config = dict(
    norm='layernorm',
    activation='leaky_relu',
    upsampling='transposed_conv',
    residual_init='none',
    beta2=0.95,
    precondition_frequency=16,
    merge_dims=True,
    grad_clip=1.0,
    batch_size=128,
)
Rows from block 2 of a small image diffusion model, named by matrix and row number. Rows with one number belong to one channel. Each number is 500 + 40 x the weight over its row's rms, rounded and kept within 0 to 999. All counts start at 0. Numbers have three digits each.
After each channel's rows are labels from the 100 images, of 14976 (inputs lightly noised), where the channel reaches its highest value: "colour at peak" is the nearest of a few named colours to the mean colour under the peak. Only what is clearly more common there than usual is listed. The data: histories of elementary cellular automata, time running down.
# convs0: first 3x3 conv (model.mid.0.convs.0.weight, 192x192x3x3, each kernel summed), inputs 64-127
# convs1: second 3x3 conv (model.mid.0.convs.1.weight, 192x192x3x3, transposed, each kernel summed), outputs 64-127

convs0.102:511502501501497503500510491501448514497499478463510433501508503495497501502509508493505486514501502526506481508498524474473565505513433496496519490519499506498462486511530485499496495491519494
convs1.102:504507585492500496510501535564510516513512490481490466574501510487497504522471483509496498477501482515550478506512501526488485318519493501519528519396497516488470488488509492514506485501480505
colour at peak: black

convs0.133:496500498501500494503530503498502496503503503504516479568506500504510500506505496500524512499498500500497497708499498506509495540506497494494524495486501511502489499500515500497552502500496502
convs1.133:505495489486500500483497497538498502505498494507501496504498489503496485440499494511503540502507500502504495768500498506503514499513475520564502496493492510488538510499503442487501484497481504
colour at peak: white

convs0.16:480514515486484520473486497607532525502511488497455537483446452504454437494486553513484535463510502506392489505519515487487505480470527511505457469498494491496500513488490469499491479505497489
convs1.16:495498714496494501466501496508501509516506504470492564487498499511476510490483494509506493461492499507481628493497490507498435504518508507511484515537490502501503496499508494502508499499490496
colour at peak: black

convs0.97:498500460511498487529518512719532506479495557493536494484480520516463536561481469487543541492520435476551477453488508499458484484456490492488470547477495481542512476537504584506499530496496454
convs1.97:497513688502498498499502496519502502514491514475485502488503507502484489484475492511495487461496501511475832491513490499493462489519489494505481512544492493496503479500499493470501490496469494
colour at peak: black

convs0.38:501507501487572664507492501500524524505488497488507488510490524494485510498492821481505557541502549509520502493493496481506509497488520504495508496485505511498492501490472488496416492497595516
convs1.38:499486461503511492376514504456503548498486499526507492503494509455508501532589524492502508452496494501503518504485495490499568508513556536481475517506518477467494479497380493486502491399476510
colour at peak: black

convs0.177:499501508495496524499496496536504403510502486443489505499492493489496510496496516490471514499499501496468496492537488480495509486495505513496549492499497641464501707497488500494500497496512499
convs1.177:493499491498500469497498493720488537499488540516493491511482505496498500496494499497517484499500590510489496493521513497500498497507502501490492494496503512450501518503538496492501489495482505
colour at peak: black

convs0.120:504548488466514512493452505788454442477508506612502494483488529489491462551528580489517501539503536460493448524489521530517503473466516496506428506497501504451516473484497492506500472501497522
convs1.120:494505804495487510461504494519496502524516509433494566495494476502456515496503491503501478474493506492486619493509491507505472508525512523503504494489498493497488465507492497491501506494480495
colour at peak: black

convs0.18:488506508502526524502481491509493485512504506464509488488488487490513501531491549498485552528508502501509512478501512493543134505507487421484484504502497517460499470500519509500540494502600490
convs1.18:499498497496498502498490496557500507502487510505498408509499493497497498659498502495512518564499502496507498498490504529505477497501523488507536502500501498501503497499511511516478466501498504
colour at peak: black

convs0.175:498543503522519476527523541563495513410524510502493516493525510518506496516499485502451490529509495504485510504496500554526364535471495412527513511466530513513512499517534512499507516510477505
convs1.175:499495499502495501478498499497498502499501507503498394499499494496500502503499501497505502618500504496502499472494508508503493494500510459508501501506498496500501503491505507506501495496478500
colour at peak: white

convs0.28:525495493501496500428513487499511480506496260503502478509534520498492504491520490495489498506491488499469552563526524496562527511478540498504491490513518497484500497521612501508519525500489484
convs1.28:459503411486497686517505434724485511518516489510526472573494515491474503464471492508500479492522499494471475487518477522499486538501508522539519493586527518497511483480502505486498495485486512
colour at peak: black

convs0.14:511522516502497504500498497514500503529499495491494580502499501612514511486496507540497482495500499491492488493497493495489506493500502508496471541519533491500501489508511475498501499496513506
convs1.14:490517491499501490500577469494494495499490491497503526497486489531505486497495501534494511508503458618495489516495502500490507495593457517510496532485456490487503492496506494493496509540471588
colour at peak: black

convs0.100:506496499474500498488502497460524513495494506494497499509524512499557513511495495464522487562501505503497521640504504538547508581575465462518507473468508502523497511481530487493501496497511499
convs1.100:489520420512500361506527509472491491502484456509513483502553550503567498481500420525481497472499408485534478503515512439497510497543623491517510528540611475505505531508471521519487487555477506
colour at peak: black

convs0.6:501496511507508496558470503564500565505487475533450449555507503494496519519519535486486494548522480540502513507482514489460483500462469498512490519512498508495520495509478534503445484491485511
convs1.6:497499632498487502490503501501507503518503494485487692494508498498488500497490499498506494467497494510495667495497484505497470480518485516503482514450504496502490510482507496487504505508492502
colour at peak: black

convs0.182:499498548501505504504497488574503498512505502523492691512497499497502503493495520507502496499504504497492489492501502502531501522500488499503598495701487528503569506491506494495505500496494500
convs1.182:494500715498501514501503792508502507504496509468497504553501491501501499501500499498511466508503686509501499524495495491520505578549473499500503497414512520496492495500523513492499499495493516
colour at peak: black

convs0.125:505500533505513503399500498476502494513488496490515529495661500506523491475510519500493494488488495504460501562505499502493511515493506506508498500503513490492520502497572476505525499501458502
convs1.125:497491395511501516511497554489496507494501499502498560498519503511510452491486549487507481479506481501493488534484501508487496504546419506505496498467503497484512488487503507487524512485478504
colour at peak: black

convs0.168:509483500503489512489488493506520480498485492499525497490505501485523524464518526485506478510504522466500460510495507468498511544761491509488517487510493503471475482503505481486515493498512494
convs1.168:500507486502492500504504498487510504509524498464499444502521498517637498496482507504483494468530504502497515558487504495481477540497445485504497498528514512486508507493492507507516515502492511
colour at peak: white

convs0.99:526498500518492510502545496591489464563498486483509461496487504506409528491531512493502479555497502525480521607502482467531514497481502501528442497491495487505489508482550479503498498500523486
convs1.99:510492717522506501477494478487510501497489486493493522471526520527604484539513527511504503480509500514514450504531484521478508525513488506531413526314576496490548506511476479488506493471472510
colour at peak: black

convs0.22:488494478496490523502510487490515493494507511497501477493498488501532517481522531495516471525504525513515161486523492504496537506560503511492493495501508489489488509439504466498519495497511495
convs1.22:504504469481505477467508499502525473492483465478499500496480480551486477495508457501506484463504488502523818589516490477483482485503521486523476534350511465529456494486488518492487504534519489
colour at peak: black

convs0.118:506503493515506486545508510496503510504508566492511485499509527515483472528514482506475507550494487488500507526489500503457484504488492492517487498970508486521535487535471489500498522503476498
convs1.118:491511483503499573486505643458506509497510499497498585499517508490489513496468497504496491477497523503485503393504498517494482474510504505497475504283536486498534500500499502495510499509494497
colour at peak: black

convs0.174:487500523499485493485497528620491487463528505494498623462488499506498486502501499493491510498499508502489499518498500488502493490498494505488469495508468491502518509497503510499507497515506489
convs1.174:473511550516505497418525544366500522502491483518494418493512501495509572478486489494516489498508485515556467527498492488523490522537539495551487520490494520495498522495509489499494508505493503
colour at peak: black

convs0.93:471519488505503512558538498607515508458501557453500480505495522510511537505453501495474452511498441522533514500463461491507486489472451492513496523519519464541513470500508520496496524514536498
convs1.93:483473566512495514483499582530498538512504515478483555494498464460490514470501494479512505546484507528491490491478488505504432508509484488506498499513450516499509471507509497493505493464464515
colour at peak: black

convs0.43:486495542507508550487503493497500503581483489498481638476494494503510495493494530525510493493507521493497503648500502477562524410517513505523486501494539507500494500497519487506507500502506520
convs1.43:505503522500509505572508504505489499499495504510496528509487492522510492468497483500503501500510504502492503617495498497510507496500491504486468499449520485510507498497499459506501507496491519
colour at peak: white